{"objective": "v", "max_precond_dim": 1536, "one_sided": false, "batch_size": 256, "adamw_weight_decay_other_params": 0.05}
Rows from block 3 of a small image diffusion model, named by matrix and row number. Rows with one number belong to one neuron. Each number is 200 + 20 x the weight over its row's rms, rounded and kept within 0 to 999. All counts start at 0. After the name is the row's rms in percent of the matrix's.
After each neuron's rows are labels from the 100 images, of 14848 (inputs lightly noised), where the neuron reaches its highest value: "responds to" is what is common among them; "lies over" is the class under the peak. Only what is clearly more common there than usual is listed. The data: analogue clock faces. In brackets: how many of the 100.
# fc1: MLP up (model.blocks.3.mlp.fc1.weight, 256x128), inputs 0-127
# fc2: MLP down (model.blocks.3.mlp.fc2.weight, 128x256, transposed), outputs 0-127

fc1.71,114,225,190,233,198,199,202,146,203,195,194,204,192,182,200,181,199,181,165,196,216,196,223,198,209,193,209,191,193,157,194,195,188,184,242,196,192,206,182,192,192,192,193,220,225,201,185,181,169,193,176,204,236,211,179,200,198,204,196,206,192,189,197,208,220,191,204,218,215,240,218,197,192,195,139,168,248,200,207,210,167,212,200,151,239,205,230,204,230,205,176,237,196,209,188,230,183,153,185,210,201,231,210,232,192,198,180,202,192,203,200,198,173,217,198,199,191,196,159,173,170,225,213,176,216,207,216,214,215
fc2.71,103,188,158,206,177,205,198,218,190,226,248,199,206,211,246,194,175,188,214,205,194,186,167,204,184,201,199,216,208,162,216,221,202,221,176,170,197,218,189,208,182,219,167,218,195,211,210,244,187,211,186,193,201,213,190,171,188,203,190,221,217,181,187,199,224,220,195,229,173,214,178,223,204,188,182,233,203,203,212,196,219,198,173,238,226,197,187,167,178,213,180,156,189,181,212,240,205,178,189,232,197,205,223,194,206,173,227,250,196,203,197,185,204,218,215,189,173,253,190,171,210,186,197,213,210,191,201,216,204
responds to: minute hand past 5 (35); minutes: 25 to 29 (35)
lies over: minute hand (41); hour hand (31)

fc1.183,103,188,236,186,196,184,183,229,194,196,200,180,206,208,172,203,198,201,186,164,231,195,189,148,216,188,205,221,212,196,200,192,191,181,195,182,171,183,167,184,195,218,192,210,201,210,208,224,191,243,178,198,190,156,208,161,197,243,182,207,189,231,218,201,201,194,205,196,181,227,207,211,200,231,199,179,196,182,231,201,208,203,201,165,185,236,198,226,211,211,170,220,207,160,199,181,197,218,210,188,226,217,176,194,188,176,191,181,168,192,196,203,247,250,177,191,204,237,164,200,167,211,210,199,191,196,229,221,190
fc2.183,094,200,209,225,213,217,208,184,231,173,182,217,185,196,226,179,202,217,192,185,204,202,202,182,210,201,212,197,202,195,198,178,232,221,170,190,217,218,216,228,196,232,194,216,196,226,232,145,200,203,197,203,226,158,209,212,198,216,196,215,246,220,183,207,196,244,199,222,194,211,211,167,193,183,193,163,206,196,179,199,191,203,182,229,193,207,219,210,233,184,156,188,202,154,223,183,238,198,206,181,232,214,241,162,180,228,198,181,169,188,195,200,214,183,215,213,180,159,224,205,202,208,196,211,214,189,203,171,195
responds to: dark face (89)
lies over: case (96)

fc1.70,108,219,208,205,228,215,207,220,213,192,225,197,221,166,196,199,175,179,179,220,194,201,201,216,227,232,184,194,187,204,198,208,197,194,222,218,227,181,175,189,215,185,212,208,219,186,208,203,207,213,204,175,185,205,174,168,190,190,208,209,194,192,232,203,239,209,205,170,214,229,183,173,180,176,163,168,221,191,200,203,157,246,219,185,213,233,203,207,199,204,199,194,184,152,215,246,193,189,203,193,168,214,192,205,168,199,222,212,186,143,197,190,189,247,174,199,213,247,204,196,218,205,209,209,211,164,195,217,181
fc2.70,114,222,180,207,202,215,183,221,171,200,216,203,218,225,232,194,216,190,192,213,164,179,207,172,203,184,191,216,216,181,201,186,191,211,234,213,157,215,197,192,220,140,186,191,197,226,216,195,225,204,199,200,210,209,186,205,206,169,185,234,182,194,213,183,231,195,179,199,220,186,176,221,215,167,193,187,164,203,195,185,207,208,200,192,209,192,180,211,210,176,246,192,197,175,202,228,184,174,171,223,228,174,211,186,244,253,224,197,191,181,187,195,206,205,216,192,178,234,162,207,214,223,205,192,217,169,221,234,207
responds to: hour 3 (45)
lies over: hour hand (35); minute hand (26)

fc1.67,101,186,223,220,219,186,204,199,219,184,156,218,206,223,204,195,198,175,181,240,211,179,217,198,202,217,201,220,172,184,217,207,206,160,221,214,171,152,205,181,208,205,202,188,183,200,194,215,215,195,227,184,196,200,194,197,203,175,215,217,174,182,227,188,217,192,214,171,196,237,220,188,200,156,201,192,215,226,236,189,218,209,191,214,191,173,208,203,208,237,197,189,204,169,201,228,200,201,182,217,174,165,229,200,183,223,207,240,206,195,168,185,158,242,156,183,192,184,204,214,204,213,178,178,208,177,237,200,182
fc2.67,108,190,222,212,187,198,215,198,229,176,239,191,203,192,176,208,212,216,198,212,218,200,217,190,208,212,168,181,200,188,171,186,208,238,192,191,192,194,191,197,216,238,201,166,187,211,172,204,200,198,173,200,204,198,192,182,232,128,199,201,211,203,169,202,208,241,201,211,200,162,195,256,190,220,179,184,222,218,217,196,212,192,181,212,223,205,179,233,185,184,199,157,180,208,182,188,218,223,184,188,184,204,217,208,227,214,240,195,253,217,197,211,220,185,203,197,222,206,189,210,208,233,205,215,193,197,216,180,247
responds to: second hand (100)
lies over: face (82)

fc1.195,113,181,199,196,184,201,185,181,229,190,197,214,184,197,188,194,169,229,207,205,212,186,166,212,220,220,229,197,180,185,169,186,156,194,234,215,222,194,190,209,153,219,189,164,179,168,197,182,182,213,180,236,184,226,204,214,193,222,170,203,188,214,149,159,174,218,225,209,215,200,173,199,186,194,204,230,187,228,223,203,206,198,226,195,190,193,187,203,169,191,222,164,214,225,170,200,185,188,210,206,212,195,189,194,170,191,228,201,221,232,194,182,184,179,214,190,182,210,150,229,178,207,187,188,183,217,194,181,182
fc2.195,091,214,215,202,203,207,212,167,163,194,181,170,185,201,198,213,200,177,179,182,197,202,181,196,196,222,229,221,202,188,207,179,230,186,255,235,235,197,197,176,201,208,225,204,210,182,186,176,173,206,190,194,191,236,195,235,184,227,202,211,195,190,246,159,177,152,226,204,202,157,201,183,169,199,227,193,191,184,206,181,199,232,195,221,218,231,192,201,220,210,228,211,233,213,194,192,183,231,229,188,167,195,230,209,198,178,213,155,193,224,209,215,209,194,177,190,205,211,215,191,206,215,190,191,179,210,193,173,199
responds to: square case (100)
lies over: case (63)

fc1.222,089,168,209,175,218,181,174,180,201,187,202,166,198,177,179,233,201,194,237,231,242,203,199,212,194,200,212,207,201,221,185,186,218,231,209,218,178,172,202,192,191,221,163,195,203,187,236,184,198,224,207,200,211,168,201,195,212,199,177,180,181,219,186,196,212,174,174,164,208,207,215,230,203,211,180,184,184,232,244,207,178,180,208,214,175,182,216,196,223,208,222,191,193,176,169,168,199,203,194,230,216,209,211,207,195,199,237,214,214,231,199,176,201,209,191,187,202,150,180,194,171,191,159,176,222,201,244,216,177
fc2.222,088,211,209,223,239,168,216,184,217,192,212,207,218,195,240,193,167,193,235,182,187,199,199,170,182,227,188,213,194,169,171,210,192,209,185,194,232,182,198,197,260,214,223,186,203,242,203,211,206,205,183,202,196,212,198,217,209,177,236,205,219,243,189,186,222,204,174,247,212,232,208,194,203,211,187,192,228,228,231,201,234,219,160,216,201,207,197,202,166,199,226,187,211,198,198,193,190,211,214,205,189,205,211,211,208,199,180,216,192,209,144,177,192,185,217,211,201,237,168,182,208,176,232,200,180,188,200,213,191
responds to: second hand (100)
lies over: face (83)

fc1.192,096,150,191,250,197,186,153,210,257,223,251,213,184,214,179,194,196,182,210,219,188,188,213,204,195,213,235,197,203,187,172,193,193,197,189,215,230,196,193,226,210,168,201,197,179,207,183,185,229,169,192,201,195,220,194,160,200,191,222,197,188,212,204,174,207,193,208,238,179,197,163,235,215,219,173,199,180,199,222,190,232,196,208,158,217,198,218,210,219,165,188,232,202,235,186,216,175,192,225,218,208,181,219,194,217,200,187,207,171,189,194,195,203,212,220,193,194,164,185,194,200,222,210,214,206,211,187,177,188
fc2.192,104,207,209,207,195,191,215,176,170,180,238,192,190,194,198,188,176,189,188,251,219,234,204,192,188,198,191,208,154,225,221,198,205,167,180,187,223,202,187,200,165,176,199,202,244,244,171,198,196,201,184,189,183,168,212,154,204,193,174,210,204,217,216,206,191,178,254,164,200,178,198,187,179,206,196,199,203,139,188,195,167,185,227,173,186,207,211,175,216,189,179,185,207,221,194,194,190,204,181,230,208,227,202,189,202,182,211,186,215,207,202,215,187,219,164,216,221,199,203,195,207,226,212,217,227,186,192,205,231
responds to: square case (97)
lies over: case (30)

fc1.209,102,188,154,178,142,190,220,187,180,227,179,174,194,165,224,193,227,202,201,195,224,164,220,230,201,180,211,228,188,175,223,205,194,189,203,207,207,190,183,180,178,224,240,221,179,184,186,202,151,196,212,186,208,228,210,215,190,202,171,216,220,211,178,216,212,205,214,180,194,206,202,218,214,188,241,244,224,185,208,205,209,193,180,188,203,200,179,207,213,220,208,188,182,199,186,260,208,192,194,182,188,234,180,199,218,195,204,172,225,198,186,180,209,186,183,197,224,186,197,228,153,200,196,208,205,180,212,178,193
fc2.209,100,186,202,177,222,208,185,168,237,206,171,221,168,163,168,163,202,196,219,180,187,200,189,189,208,160,219,209,230,189,202,184,182,194,234,217,205,175,212,155,228,219,187,192,199,186,214,213,187,196,193,207,213,204,184,189,194,181,217,173,202,230,195,206,232,170,179,180,233,216,202,186,180,227,181,204,180,206,202,196,166,211,204,175,202,243,207,206,197,219,211,193,195,214,218,181,193,173,212,192,203,174,231,197,187,232,206,178,169,219,203,179,210,190,207,204,213,225,216,233,191,175,179,191,148,183,170,221,231
responds to: minute hand past 3 (38); minutes: 15 to 19 (38); hour 3 (30)
lies over: hour hand (26)

fc1.92,104,192,213,202,216,209,218,179,228,195,196,193,185,188,144,207,222,187,198,196,204,199,174,194,200,237,243,188,200,220,211,214,237,199,179,190,190,189,213,188,204,225,252,197,187,192,227,178,174,225,195,229,241,198,209,182,206,187,216,181,199,187,219,208,172,194,184,225,216,189,240,210,215,192,175,223,224,201,175,159,181,177,191,211,218,197,201,181,194,193,158,184,198,178,194,194,198,210,256,207,193,215,189,175,212,158,185,194,193,186,182,200,177,204,158,185,187,188,170,209,213,215,215,218,202,161,226,182,189
fc2.92,098,202,195,161,195,223,187,210,159,213,199,200,197,177,202,228,216,207,208,188,200,210,160,190,209,194,207,199,210,218,222,224,159,203,190,222,202,187,203,235,184,261,183,198,202,186,195,179,215,209,197,178,171,167,179,187,228,184,197,194,162,192,239,240,148,230,215,159,183,209,230,225,204,200,200,195,240,240,182,212,210,214,198,205,209,186,193,217,212,203,195,231,198,174,181,194,175,193,181,229,188,170,157,191,195,200,189,198,211,198,192,218,185,192,204,191,199,212,174,209,204,238,199,198,206,191,219,194,170
responds to: dark face (64)
lies over: backdrop (100)

fc1.227,101,171,193,145,190,169,201,201,163,199,197,192,206,198,214,186,192,203,215,186,205,221,210,208,231,206,155,190,229,198,196,188,192,150,219,217,182,202,183,188,234,216,210,206,191,186,219,199,208,197,201,217,190,175,208,175,210,197,230,190,218,208,208,211,201,181,200,194,195,195,187,169,175,197,186,217,188,213,189,167,161,218,211,196,244,212,229,221,214,223,206,146,207,173,177,234,210,217,208,182,206,203,201,145,203,188,223,221,168,217,173,202,210,221,208,203,171,190,231,195,185,175,218,220,215,188,207,200,248
fc2.227,096,200,176,259,173,150,218,221,231,182,179,175,213,209,174,170,192,215,202,169,213,184,240,191,220,217,179,196,226,196,197,174,233,216,204,195,221,193,194,201,188,200,194,185,221,186,219,191,218,203,210,215,238,188,212,178,181,219,209,214,210,202,175,176,219,168,205,229,196,192,232,196,196,197,208,220,217,186,231,224,211,212,203,203,216,219,214,192,205,220,175,204,215,189,173,204,183,177,211,184,183,241,186,164,181,180,229,213,226,252,156,198,213,192,210,204,224,189,206,189,203,203,195,188,168,186,178,184,187
responds to: dark face (94); four ticks (58)
lies over: case (36)

fc1.201,096,198,185,211,197,204,227,197,194,176,217,204,180,214,194,190,197,235,184,200,183,172,205,212,220,242,193,202,205,196,196,169,218,210,209,184,174,218,195,173,193,204,208,195,189,152,218,182,197,205,202,186,236,161,170,184,244,197,206,234,169,197,219,187,188,199,194,183,203,190,194,147,211,210,180,180,177,221,202,214,213,191,217,176,193,212,156,228,254,207,184,191,226,223,213,175,172,191,176,194,227,251,197,193,178,212,209,204,225,204,187,206,172,196,194,186,186,183,203,196,188,192,236,166,170,208,230,179,193
fc2.201,121,212,180,161,218,237,215,169,223,201,176,190,178,193,203,202,231,189,173,201,198,210,174,181,200,232,198,176,197,165,172,187,194,218,204,249,147,206,205,229,220,188,169,198,181,170,216,213,199,197,172,155,174,180,144,209,243,197,193,197,209,190,207,196,172,207,208,231,191,173,226,205,199,196,193,201,196,198,232,203,197,188,211,229,204,189,192,210,224,203,216,198,195,178,189,198,183,216,223,185,218,195,217,205,189,159,209,160,169,203,229,200,189,224,194,198,232,216,176,194,207,210,196,206,223,223,201,214,201
responds to: hour 1 (31); hour 2 (26)
lies over: face (99)

fc1.197,101,133,236,214,229,214,203,234,194,186,216,205,200,202,174,224,177,221,195,222,235,223,211,165,201,198,208,213,196,174,194,185,232,194,176,166,157,201,210,209,209,190,200,191,208,237,228,208,205,241,188,197,187,183,208,214,209,201,171,198,196,194,195,193,197,156,204,205,215,207,185,176,198,208,163,221,221,194,232,224,218,217,219,203,207,185,216,207,228,207,236,213,221,210,215,175,229,190,218,203,203,202,199,212,189,223,238,208,188,231,195,221,204,205,179,180,201,210,215,209,236,190,226,235,213,189,165,173,182
fc2.197,099,178,167,218,186,199,205,237,191,233,202,198,246,216,210,196,199,196,216,195,168,179,211,228,182,187,222,192,168,183,202,204,175,218,203,159,179,200,206,208,189,213,197,221,200,201,191,188,214,188,213,216,193,184,202,196,197,215,211,185,199,164,209,170,180,245,210,182,231,198,190,225,204,225,198,215,224,170,229,186,216,179,185,209,206,226,219,184,186,220,224,197,182,227,204,201,245,218,210,224,197,213,212,216,187,189,246,185,253,223,236,179,196,219,190,218,165,246,214,191,196,186,163,207,223,189,218,200,186
responds to: square case (65)
lies over: backdrop (76)

fc1.74,108,193,234,206,190,181,212,182,185,188,191,177,184,200,184,214,199,226,174,192,208,164,190,203,196,202,218,173,208,153,220,207,201,212,184,214,196,208,151,206,218,205,198,189,187,214,140,237,207,220,195,219,240,202,211,181,192,211,194,236,162,210,180,180,191,205,199,172,195,190,194,198,201,212,182,204,175,192,207,201,160,196,182,178,204,183,208,155,233,193,218,209,170,172,200,199,185,173,172,193,171,213,203,218,197,189,179,220,214,216,180,196,136,199,200,182,178,215,146,204,220,204,188,194,204,191,222,181,191
fc2.74,124,194,207,172,188,192,195,177,219,180,221,206,204,203,231,193,202,203,162,221,204,204,191,192,218,199,179,215,190,191,168,181,147,188,225,186,173,196,162,200,202,213,164,178,190,190,184,211,180,188,207,183,191,186,197,150,214,178,225,241,212,211,166,199,226,205,234,204,165,227,215,191,183,172,180,193,195,197,178,216,210,242,215,179,167,207,187,184,192,202,229,199,165,159,210,210,209,162,208,211,212,224,192,242,198,186,213,232,223,211,203,199,206,191,169,157,190,217,178,211,222,189,212,192,206,209,189,205,188
responds to: dark face (75)
lies over: hour hand (29); minute hand (25)

fc1.46,092,221,169,206,175,188,228,183,201,221,202,221,187,195,186,185,212,198,167,207,193,206,187,209,209,179,179,188,201,199,201,195,203,206,205,175,196,181,187,178,236,211,196,221,223,219,216,208,178,184,208,181,192,209,205,163,183,217,201,172,223,188,179,218,174,206,209,220,200,212,182,201,181,188,199,209,175,191,234,181,162,190,175,185,172,220,194,175,257,167,203,217,182,187,205,218,191,181,208,195,164,218,165,194,192,180,155,192,196,228,197,239,214,190,172,221,232,157,173,239,200,241,226,212,197,186,195,226,227
fc2.46,089,202,210,204,230,195,198,192,182,184,190,233,190,192,182,190,167,194,189,229,209,161,187,196,208,188,230,207,229,195,200,199,223,191,204,203,213,171,216,217,190,229,182,221,207,196,250,223,183,205,180,204,199,223,211,188,170,228,201,164,207,211,213,202,184,203,237,148,217,257,186,194,226,213,187,201,197,207,206,191,189,184,181,191,213,203,232,202,205,177,188,223,213,214,215,164,191,215,165,209,224,196,248,185,196,201,160,178,203,221,215,205,209,180,219,199,193,176,211,142,207,204,226,212,179,203,204,168,176
responds to: minute hand past 3 (35); minutes: 15 to 19 (35)
lies over: face (78)

fc1.164,106,151,204,222,188,199,191,210,200,171,242,198,182,193,160,213,236,212,213,197,185,204,181,194,159,224,190,187,195,225,201,224,198,234,232,198,216,173,241,182,173,257,190,177,202,202,211,184,205,226,225,220,212,185,241,193,205,208,190,186,181,177,194,198,228,198,196,196,184,186,235,213,210,198,216,220,173,221,207,187,185,187,178,216,164,214,213,212,239,181,193,204,229,226,233,190,222,194,205,184,198,213,206,189,247,228,198,206,209,213,166,228,213,190,184,214,213,213,198,210,202,201,192,204,163,206,179,203,194
fc2.164,086,203,189,224,232,199,189,240,220,192,214,180,209,200,238,208,204,183,186,208,197,191,192,196,230,246,168,195,206,213,180,240,194,204,202,175,185,195,191,217,216,225,213,203,168,207,199,219,194,197,206,226,252,200,211,173,188,216,215,210,189,216,193,163,248,194,193,237,229,201,190,239,210,182,202,216,209,200,217,202,231,166,205,183,219,181,183,209,163,224,178,216,199,202,214,198,186,194,183,143,197,202,217,203,232,172,222,210,221,192,217,181,243,197,223,214,182,234,198,225,196,194,185,177,212,201,214,188,204
responds to: square case (89)
lies over: face (93)

fc1.200,106,197,197,158,199,207,248,184,165,184,182,162,173,202,197,210,230,221,202,217,219,207,218,196,169,223,190,183,193,206,221,201,187,198,199,248,186,185,193,210,179,201,228,200,156,182,202,189,182,221,194,205,244,191,156,190,161,144,227,183,213,185,215,180,177,205,178,194,207,190,199,197,217,212,223,188,214,172,220,214,199,186,209,183,212,205,196,198,163,220,200,209,228,181,192,223,233,237,209,205,203,202,195,186,182,199,226,225,197,190,235,175,203,229,198,198,178,226,211,170,205,222,176,210,201,196,222,190,205
fc2.200,118,193,186,243,202,198,204,183,173,204,193,206,168,217,202,203,201,168,227,167,245,207,192,182,213,187,186,203,201,189,210,186,203,156,207,230,234,201,188,230,206,244,188,176,151,181,176,218,209,211,217,197,182,194,204,214,226,181,193,196,238,219,181,185,184,226,207,241,214,188,152,168,188,180,199,193,225,219,183,219,242,187,211,189,175,184,215,193,179,226,210,223,200,215,190,198,232,215,193,198,213,219,203,198,193,176,181,198,217,193,176,217,170,191,199,213,189,230,200,154,210,160,211,195,195,212,203,199,209
responds to: second hand (99)
lies over: second hand (52); minute hand (38)

fc1.55,097,193,219,215,210,193,198,232,184,203,210,202,207,195,172,215,206,208,206,186,232,240,196,158,196,194,201,197,187,212,223,227,208,198,197,205,187,184,227,202,198,174,200,212,212,201,162,201,187,190,238,183,214,199,229,204,204,197,225,191,248,200,222,211,188,181,204,212,229,207,227,206,197,192,167,218,147,185,183,190,189,230,216,162,225,213,207,214,188,162,213,241,181,179,235,201,207,202,203,176,221,217,174,200,230,206,186,228,220,162,222,185,184,221,177,189,243,186,162,230,210,231,217,225,197,216,210,211,196
fc2.55,134,216,187,202,208,200,197,235,218,189,195,201,178,210,199,196,194,188,214,205,184,145,167,210,204,191,233,205,194,210,232,209,176,233,167,219,211,186,176,192,201,160,219,175,205,176,182,192,203,198,165,197,177,195,217,196,187,187,193,206,192,201,171,179,195,198,210,174,208,211,176,207,220,180,190,197,158,203,194,225,210,203,204,176,184,168,208,208,236,176,218,207,216,173,246,209,209,192,196,161,199,184,220,197,173,211,191,239,143,132,193,180,193,196,207,186,178,217,202,236,190,195,209,188,200,205,216,183,176
responds to: square case (95)
lies over: backdrop (96)

fc1.33,095,231,232,205,188,236,152,223,208,160,168,188,238,199,197,197,195,164,182,202,211,217,181,163,187,180,223,211,227,254,179,221,213,228,201,193,190,204,184,189,226,186,208,228,224,204,197,224,146,232,201,211,196,181,200,211,233,224,210,208,203,220,206,222,227,175,197,198,195,233,188,168,201,166,187,207,186,195,173,211,187,197,203,183,223,187,190,212,214,217,173,200,221,193,213,214,189,236,197,197,202,204,212,180,185,180,214,165,188,183,221,189,226,215,220,178,200,203,188,178,216,209,198,185,199,189,221,194,167
fc2.33,099,230,206,190,231,201,195,191,216,175,173,187,208,224,192,216,175,225,163,195,175,198,209,213,216,205,209,226,196,208,185,198,210,189,193,211,224,205,195,171,202,203,195,195,187,194,230,217,252,176,228,164,185,203,201,185,205,208,198,199,227,218,225,203,206,218,197,186,202,211,211,220,195,205,248,181,192,205,171,154,172,197,229,188,177,221,186,210,208,208,190,206,209,211,237,166,193,251,174,193,178,205,155,226,205,209,228,200,210,200,209,210,192,199,171,185,207,231,182,239,198,194,172,163,152,233,182,200,196
responds to: minute hand past 6 (25); minutes: 30 to 34 (25)
lies over: face (77)

fc1.68,114,237,197,182,194,202,191,213,188,167,203,227,211,194,211,217,186,236,202,225,192,208,251,207,212,199,199,209,192,209,195,211,177,212,238,183,181,212,218,237,194,165,219,212,208,173,207,201,201,223,221,217,184,242,185,177,181,173,213,198,166,194,238,177,215,207,195,195,237,205,239,197,181,196,167,211,203,196,173,237,186,238,194,203,210,208,203,197,191,213,221,206,155,186,216,233,188,213,150,170,212,211,183,198,197,200,234,198,229,192,178,209,218,189,182,212,204,215,218,202,215,211,233,212,208,168,217,172,199
fc2.68,148,202,201,179,202,232,239,222,220,227,189,195,207,222,188,209,220,210,194,222,220,217,187,216,200,211,215,214,174,212,185,207,223,209,192,206,177,200,198,194,178,174,204,220,194,226,194,182,186,218,205,174,171,212,170,199,190,209,195,221,219,200,184,213,166,178,218,176,188,226,209,170,202,179,212,199,161,192,178,191,206,223,200,222,169,192,211,183,180,207,117,193,183,208,230,200,191,209,211,172,200,213,234,192,190,153,195,220,214,262,197,184,197,200,184,195,218,184,218,198,190,158,199,188,194,217,204,221,159
responds to: second hand (88)
lies over: face (86)

fc1.216,079,192,190,206,194,219,187,175,213,203,174,203,179,186,203,196,204,195,195,180,199,187,206,113,211,207,188,213,199,182,190,231,194,205,187,183,177,212,200,198,194,186,240,197,151,172,211,197,185,211,192,194,213,220,206,187,199,186,198,215,213,180,189,196,241,206,201,220,181,184,194,211,181,186,194,211,202,228,141,208,224,166,186,235,213,220,225,164,192,219,200,220,190,204,177,218,208,177,192,220,212,209,186,177,217,224,211,203,200,178,150,215,211,204,220,194,192,236,191,208,202,225,236,242,177,186,208,178,171
fc2.216,094,185,191,195,192,189,177,196,191,228,126,222,185,194,183,178,195,223,195,183,196,198,219,180,177,210,205,247,208,183,197,204,197,213,207,211,159,232,191,194,217,199,176,225,164,206,199,199,172,208,187,196,190,225,205,181,188,191,231,207,180,178,193,205,226,197,158,220,174,176,212,185,198,201,203,219,208,205,197,184,185,210,272,229,174,202,215,227,222,227,210,179,219,188,203,222,221,184,195,199,184,202,197,168,190,183,195,203,179,198,182,199,215,171,172,177,209,200,220,183,189,221,161,163,173,207,175,196,204
responds to: dark face (77)
lies over: face (74)

fc1.172,088,173,175,196,198,206,194,200,193,181,191,180,151,205,222,193,186,224,219,181,201,217,185,199,206,194,199,198,184,211,178,173,182,206,233,217,194,220,227,223,219,195,213,190,188,152,209,185,204,203,178,235,225,177,195,219,219,191,237,227,233,174,230,177,188,201,181,200,202,249,183,218,197,214,198,169,189,215,177,203,193,203,183,177,211,187,236,224,173,194,205,197,227,201,216,200,182,189,209,224,197,206,210,152,214,208,210,198,215,199,196,208,177,180,153,232,164,167,228,193,193,207,235,192,176,228,233,186,187
fc2.172,091,222,188,186,228,182,241,176,191,160,190,206,203,170,216,170,222,213,220,206,207,171,193,208,202,179,191,199,193,205,204,177,208,213,199,211,162,210,203,165,221,177,234,196,228,216,174,186,196,196,225,205,216,177,203,221,217,150,196,205,188,200,202,201,195,178,199,189,185,223,177,191,190,222,183,198,171,217,197,198,184,209,218,164,162,174,177,222,169,217,223,188,200,210,197,147,191,172,229,201,241,187,200,214,211,190,141,187,215,204,205,205,153,215,194,186,207,184,201,207,188,199,193,203,196,195,182,158,224
responds to: dark face (100); four ticks (86)
lies over: face (98)

fc1.173,100,198,171,233,223,199,201,207,215,173,204,199,225,201,217,178,192,151,191,191,149,178,195,217,211,175,198,204,186,244,186,214,194,214,221,204,207,226,223,186,224,211,227,206,224,170,202,158,204,196,208,189,182,169,189,171,216,189,206,129,207,195,227,189,208,215,197,202,209,243,221,224,165,174,157,197,175,219,190,176,203,172,211,197,195,184,191,178,190,201,181,185,186,198,174,220,228,188,184,194,208,189,204,193,171,189,202,208,212,181,183,219,222,191,189,231,190,175,216,213,190,168,216,196,192,224,197,213,213
fc2.173,091,199,211,182,203,193,180,206,211,181,192,203,201,190,209,231,202,227,181,184,183,196,210,201,217,210,216,212,185,227,220,215,203,236,190,185,215,193,159,221,188,195,174,194,170,201,241,137,191,198,229,198,240,177,197,183,179,198,199,262,209,217,158,208,223,218,189,195,201,217,208,222,201,154,193,194,188,226,157,210,209,204,204,188,189,163,188,213,223,196,188,194,201,178,165,202,234,181,215,203,200,233,181,153,204,228,195,217,201,162,190,188,223,190,181,181,195,195,212,213,213,189,211,201,204,191,232,183,195
responds to: hour 1 (39)
lies over: face (68)

fc1.234,095,172,186,184,215,205,206,163,199,200,253,208,199,221,212,172,219,199,211,252,206,191,232,232,176,208,163,189,211,204,177,194,208,188,215,233,160,221,215,189,187,221,198,205,201,206,190,214,214,219,187,203,226,180,229,207,209,199,197,184,215,221,218,227,182,193,217,192,208,226,196,218,225,194,214,195,243,225,190,177,188,188,214,215,192,224,189,175,220,165,205,238,205,197,189,204,212,224,213,180,180,183,191,191,228,227,170,199,225,219,198,168,222,186,187,199,222,180,181,208,179,210,179,179,237,154,191,213,232
fc2.234,112,214,196,200,210,210,204,157,201,190,214,192,189,190,191,197,195,191,208,238,183,190,209,187,216,248,174,197,191,196,157,189,182,202,191,229,210,159,187,228,194,215,187,191,210,217,198,217,201,192,159,210,160,179,248,226,201,193,198,209,235,205,169,236,208,213,230,182,214,212,214,192,203,211,198,220,258,214,195,216,218,193,159,223,208,214,221,224,177,161,206,197,192,211,199,190,201,225,182,199,212,192,198,162,217,193,210,187,150,216,176,214,218,205,184,203,223,238,196,206,208,179,192,222,165,204,202,177,202
responds to: dark face (69); minute hand past 8 (38); minutes: 40 to 44 (38)
lies over: minute hand (35)